config.toml
dataset = "single English command words and digits, spoken by a formant synthesiser in many voices"
spec_augment = true
vocab_size = 54
encoder_norm = "layernorm"
encoder_width = 192
encoder_pooling = "class_token"
text_encoder_qk_norm = true
lr = 0.0018
eps = 1e-10
ema_decay = 0.995
steps = 17200
warmup_steps = 860
Rows from block 5 of the audio encoder of a small contrastive audio-text model, named by matrix and row number. Rows with one number belong to one neuron. Each number is 128 + 32 x the weight over its row's rms, rounded and kept within 0 to 255. All counts start at 0. Numbers have three digits each.
Before each neuron's rows are labels from the 100 clips, of 14848, where the neuron reaches its highest value: "top examples" is what is common among them; "loudest" is the band of the loudest frequency at the time of the peak. Only what is clearly more common there than usual is listed. The data: single English command words and digits, spoken by a formant synthesiser in many voices.
# fc1: MLP up (encoder.blocks.5.mlp.fc1.weight, 768x192), inputs 0-63
# fc2: MLP down (encoder.blocks.5.mlp.fc2.weight, 192x768, transposed), outputs 0-63

top examples: /ʊ/; /ʃ/; word: push; /dʒ/
loudest: 2000 to 4000 Hz
fc1.467:101146162141091160153071178111127198078122166100131125151116099127171170211177147140089069138139176122171129123103097075135155106123098103116101112149138148099069099135137177090083154128116083
fc2.467:162150123141107104130123153085169158193114188097109116090118099131116070087076176110132161136146033114165147091136128083138182101099123080163153080149170163177116122119143165139099143128115140

top examples: /ʊ/; /ʃ/; word: push; word: two
loudest: 2000 to 4000 Hz; 4000 to 8000 Hz
fc1.66:108148109115098134120095188113150105185150147127145109182095145151162063154145181190194129147123120117140120137153055146120128143131099108133102173052149095171163144125166107168094117138103146
fc2.66:140096164161104091187108185088124175186178180087107102060131083118160090146097173127150136153170109174149155082087066072128127114153104125142154096115184136191115121085106153106095120157086146

top examples: /u/; /t/; word: two; voice: deep voice
loudest: 4000 to 8000 Hz
fc1.255:115104155078103193100072142080102137199098133137141107202125101192145118153102147109149143075143155127131163115125130051091158129111106117198103163116154137156171117124156131147127172123124186
fc2.255:128110164188159104161045139049139174179137151080127132092139073138131174135128145086177138129152121164137201096049110099109151121152111112158139157113211131169151121103112155071154170181107148

top examples: /n/; voice: deep voice; /eɪ/
loudest: 2000 to 4000 Hz
fc1.600:135102147160095094143069148040094164118113117095135092198167072111158163130145183155099084158139172156155142133082085085108129096120071147099123139121179147123091081115136149119141137114111089
fc2.600:142135102142131149147112113126150121125077180130153129068091092104142139045101141101166174095169070102098159102149189136096180170095150086155083079146151222115142120098141110175114146074148135

top examples: /ɔ/; /k/; word: call; thin (high-pass)
loudest: 2000 to 4000 Hz
fc1.709:130121146059106123134150160114158133201122156128120150155111141185107098174107139129159120160136152135150124150160148065124164140190106128175134112144109181098128105140117167150151144145066114
fc2.709:164102124067080090088098165149208150146140057138136105183096117118207135116125134155113144129072128184126118159094203129108136143163066113121131093112137191158139075088111140185108130111075111

top examples: /s/; /ɝ/; /tʃ/; word: search
loudest: 2000 to 4000 Hz
fc1.613:059145129113108127136181128128161143091184111145115102194120166092138134174141136098151115150073116092193030107152131173114153137134094100105161162116104150094124121104089156130162123143091153
fc2.613:148137108122126110097113198157174156128111099139121134098117097144231096077061120169125152188122122157178137128091098151135122155138109143065166127056110128175166108183138109084059074115091126

top examples: quiet level; /n/; /ʌ/; muffled (low-pass)
loudest: 250 to 500 Hz; 500 to 1000 Hz
fc1.245:137138159106145125150180175107165121179191148134166181123095133185141132162101140105152196148170161147100163099134099149151147093127102123152198165113157090139145151121155117124171079123107149
fc2.245:134102147194148135149156164109162143188174178081144108152151094100090157148073083073127126141142094172091198084094063103148146109143144131083178133110144075160160133157128145084148106149091106

top examples: /s/; /ɛ/; /v/; /ə/
loudest: 500 to 1000 Hz
fc1.233:117128101039115209142122134167138077046121126121137121119106201150136138154154110153108089087076122104121072164162152148136140109155119099142179151100121100138085117103100117141179070094104117
fc2.233:132118101095148143118124147091159127099107143098136116173122126160161142088078123173125130138123105133165112096124098107087145134148139114081172173083126129205120173143119130131139079154063072

top examples: /n/; /oʊ/; word: no
loudest: 250 to 500 Hz
fc1.412:185097159144123108135075168037116163132126154073131183162188091119164091091128149114100067152176142163172146077112104061135130064102088142108121111121150148120093114070145135092137117145119085
fc2.412:082140115147134152132157135136171141192112189099124122086109104122129133063057128082169138082134036120100137067121149140152135168077141059126155107089136157143174146138168148171114106092153161

top examples: /ʊ/; /ʃ/; word: push; /dʒ/
loudest: 2000 to 4000 Hz
fc1.200:116116144135060140135096182120153186116119148126126121184145124092167127196169155179077059167151138163186129160120092073119128108127092165132129138142146139160100063110123163112086121162077070
fc2.200:165156124125089114150095161121158127149094186148122132096109092145148096097106157137143145117130064109152153119137130109125171132076147058159124102146175212145126094105123145151082121119111163

top examples: /ɔ/; /f/; /w/; /d/
loudest: 500 to 1000 Hz; 250 to 500 Hz
fc1.742:169122114067138137071133079123182113113064104136121172163079136169108075125121109182199181107074140086136100135145149111107151088140129087159087164075105128132179149172088101170091120137135116
fc2.742:110086150176079089132145111133118215123159089071078143119142127116149158096090091183102160130136084220152152100111080062128131104156125137113160157140191092173144115123157138051081138196127100

top examples: /p/; quiet level; /i/; /ɪ/
loudest: 250 to 500 Hz
fc1.728:180138116180140052165132146143163151174131124122166129138127128066154127099090143102158139184141101139123153084151059094161123125112128083135181075114180133164188101143164152161085144144109185
fc2.728:102107170200130135151137133091138196158134138084056096094152126065151141139116088158078092149121076172138125095098106091166080153205114135081164098143155105168145152097124160126123115179125080

top examples: quiet level; /eɪ/; /dʒ/; /tʃ/
loudest: 2000 to 4000 Hz
fc1.574:141130136107141189206098152094182158117177139067128199112127134127147174179156147071151084171229089183098109103120135097165169113124094160115125116105128131077087155145167138135106086103106126
fc2.574:113120132157117168128157141106188181206173174106090088144133129100131107112053088117115154131103014162142114063124127151145170178122161091079191135097147130187151144122149157138148098153129124

top examples: voice: child-like voice; /ɛ/; /s/; mains hum
loudest: 4000 to 8000 Hz
fc1.3:201160158113140107160163155129143113127170175149170181087074089159171124154135148117176179168138152130092169104140115155180173114110117115109163135128135098114164143130169106162130062080105153
fc2.3:110112195171174123172182147100126145187156170030133084103141130075111132147088098093131162141177070165126156062104081083133145126166162136088191130138157097173155140115147123092151091153119135

top examples: /ɝ/; /m/; voice: deep voice; /aɪ/
loudest: 250 to 500 Hz
fc1.215:171105090166119113064169128137154141134112128130145074155106076101135085047084124144199150148099105100163097141147128158091163148157135096089104138124143146162186117151122092163108103134088157
fc2.215:094100129180153130139164129083129174116134141080099124068154093084157153154093084152128141141158049155173147096131086139137114118178127152116168162099128064156128145169164128065156096152167085

top examples: /p/; /ʊ/; /ʃ/; word: push
loudest: 2000 to 4000 Hz
fc1.677:113140152146092100122085153146132205110095137113122135126163124123158105138121153153098124168139169198159128152087119107131079145104102159110092128075103153164118097090152169096108128165144056
fc2.677:156137106122068132117123197141224148194119144145110161111088084149163092136052110169142137109161074144141131108158122123196154132129134071125157101133136166163144076158108115138099136119118130

top examples: /ɔ/; voice: deep voice; /k/; word: call
loudest: 500 to 1000 Hz
fc1.299:120145149104150115148105160155152149179096152124144184159088145179149117127047058077158113114145109162102151105144130078129154165107107107145163122160072146167167115144148142150161107138097174
fc2.299:145161163167172132148129119128163182155146123068079173135111125117118140140117057093109091141153088195131137102088093151151131162143141132104188102111171095165134100124103181077138101213110119

top examples: /s/; /k/; /ɪ/; /j/
loudest: 250 to 500 Hz
fc1.48:194173146134171122182193150123162114136186157111136175116128117142172112115096127118187158155145120136101143100160108143197162108140102112119190111084144105112171182148165133166152083078128182
fc2.48:094107143200158147136205128121146150192164169070126084109144125077093128116060079107116145117133046166114139066115086113150145151122176117081193133102141074177180156127148136114134084153122119

top examples: /ɝ/; /m/; /ʒ/; /ɛ/
loudest: 4000 to 8000 Hz
fc1.766:072097104161104111126073121039110163096107123115119101199110092123140130097150147118087142133095161084193148111138124125081134089126091100145139116093157198107073115129148177132134144109158101
fc2.766:117129088109140122131113093127129153147127189116146128107125090133105128066122171108162140087144109084093193121151224147134140093110122088167144097124132133107138125092174145151114174036186148

top examples: /ʊ/; /ʃ/; word: push; /dʒ/
loudest: 2000 to 4000 Hz
fc1.46:095159135151087162151105172140163200133114162125136110148128127115145126183142114104087073133129110140201138108084114102129193111093088090163112136128116121157107108117126211130107123159128115
fc2.46:134147096149082123147103158129190143176139169142108121126138118171159065133100141144093090147110084152206144110112116111184141124077110071163171101150138137170109113111135188107111131175132132

top examples: quiet level; /ɹ/; muffled (low-pass)
loudest: 500 to 1000 Hz
fc1.419:165142109087099124167149168148148149151094126145169173156099139165135092138117145179207145140149134161107141147143064120195168120134130171155151123078136090184175114154128101165096097120088182
fc2.419:117108193181120135165156179126150187186153166051145117107094083090150120130073110119138159142152047194132137074098077082100138127140125124083180127117174112188160122128130140118108110170078111

top examples: /s/; /ɛ/; /j/; word: yes
loudest: 500 to 1000 Hz
fc1.118:180179152131147140153216111168142077148206161172130130043107148133123099157120132109153136161131145136112163123155092126207135075135145099112186096181148096088143135101135115132158082107109162
fc2.118:131072165199151148149233115099119136173168136115101091107133142058064092134090080105118176137176066152121150078176095128125121103165171122043163108122151116158190138131148095093148104140151153

top examples: quiet level; /k/; /ɪ/; /j/
loudest: 250 to 500 Hz
fc1.453:201133153089129160184142177133156128127161172117148215095089120151171131138134115093148136155137138130100139144178082148135164080134096107099181142131161118113165130133155117183156072108135163
fc2.453:107139148210164149158172139119144150188162169062095096109146101087108126141062096110122145138146062160118152062105051069143166104157155115089215130131151089191159147126155144104140087180110129

top examples: /ɔ/; /k/; /l/; word: call
loudest: 500 to 1000 Hz
fc1.424:102145099076124063103085123218132108178096116145140087150131146138122138136077110135083126121095156116113122156158149087093128172140133135141126098141078128165135135136076160149112123133071110
fc2.424:141153145131143034077117159178133144192174117120104117089103069144161168117104101094098117109141153149090193130114153134093079126146125161107137060105222127165133135099093126145106105138052139

top examples: /ʊ/; /ʃ/; word: push; /dʒ/
loudest: 2000 to 4000 Hz
fc1.49:082144140108094137143079165131132194151112132110124122170142100144163154171176153159091077142149140187182116172082095088136119136103082151138125132129151152157091079120102183130081141154073051
fc2.49:142144087134083120138087177137160122163083203152150137079114078168139105080079144124140158128132061109138157137132150137119170137082147057152145101142181193157117092125111135157083134117116144

top examples: /p/; /ʊ/; /ʃ/; word: push
loudest: 2000 to 4000 Hz
fc1.376:104155128168085091118104164129118184129100154109138112146139099155150147165135147171091088163095135178169163138088118123133111140113093122144110100134089144160097062065130186114057131119111069
fc2.376:162137094099083116135089180126180138168094176152139143098085101155167094127092152166141156131138078104171155142147155106150172103115119066159134090145156194179101067126101119157086149117117145

top examples: quiet level; /ɝ/; /m/; /ʒ/
loudest: 250 to 500 Hz
fc1.225:155170154133100083119124109064144092189142149144137137115126103178120092101150185109117116111138121126122150103154117093131129097052121084191141084126188166107103111128122172109131130136133148
fc2.225:101087094111125128114160083113117137135130178073111075163110116128051108081114113122177172074121070088122144119161195118138145103137125103125133086110138145141166156121129131129160151107128107

top examples: /ɔ/
loudest: 250 to 500 Hz
fc1.746:184136140101129147152176159122147137127133151087146220112085114160122129114086098109177183168126120139091142078149147141166176180133098088077109152130126159067133143161163143173185113132107160
fc2.746:131098166209165128148174127077129147151160120059115087111159082075115152140114085112091116134148079195118153093069071091145104114171136118081176140149159078166125139141174148073135081171119097

top examples: /n/; /ɑ/; word: on
loudest: 250 to 500 Hz
fc1.739:142119138157135121142129122064121121136139112098112161171150146149129115102135162165111102174168097194151162070121074077151115078073120124135150137071154116138125141095155149106133114148093094
fc2.739:100126094147126168122154133119201114197125207102144114098122071122095123081056101110172154096122016128102145069115142171167152148125168071107159109096117110174179154174143125150126108103131138

top examples: /s/; /ɛ/; /v/; /ə/
loudest: 250 to 500 Hz
fc1.514:100083059103129089072157094121156083142162110142156075081115163127074107081109149171160147121046108087135127138146156148149123134095147091118166163053156137176187158127089117162128117133105146
fc2.514:105076159169157116121151140066125169151154100090088105101152111100126188134111102124092135185160103214112138093101065074107102096168121164093174150143149088167115146072148122076157098165123078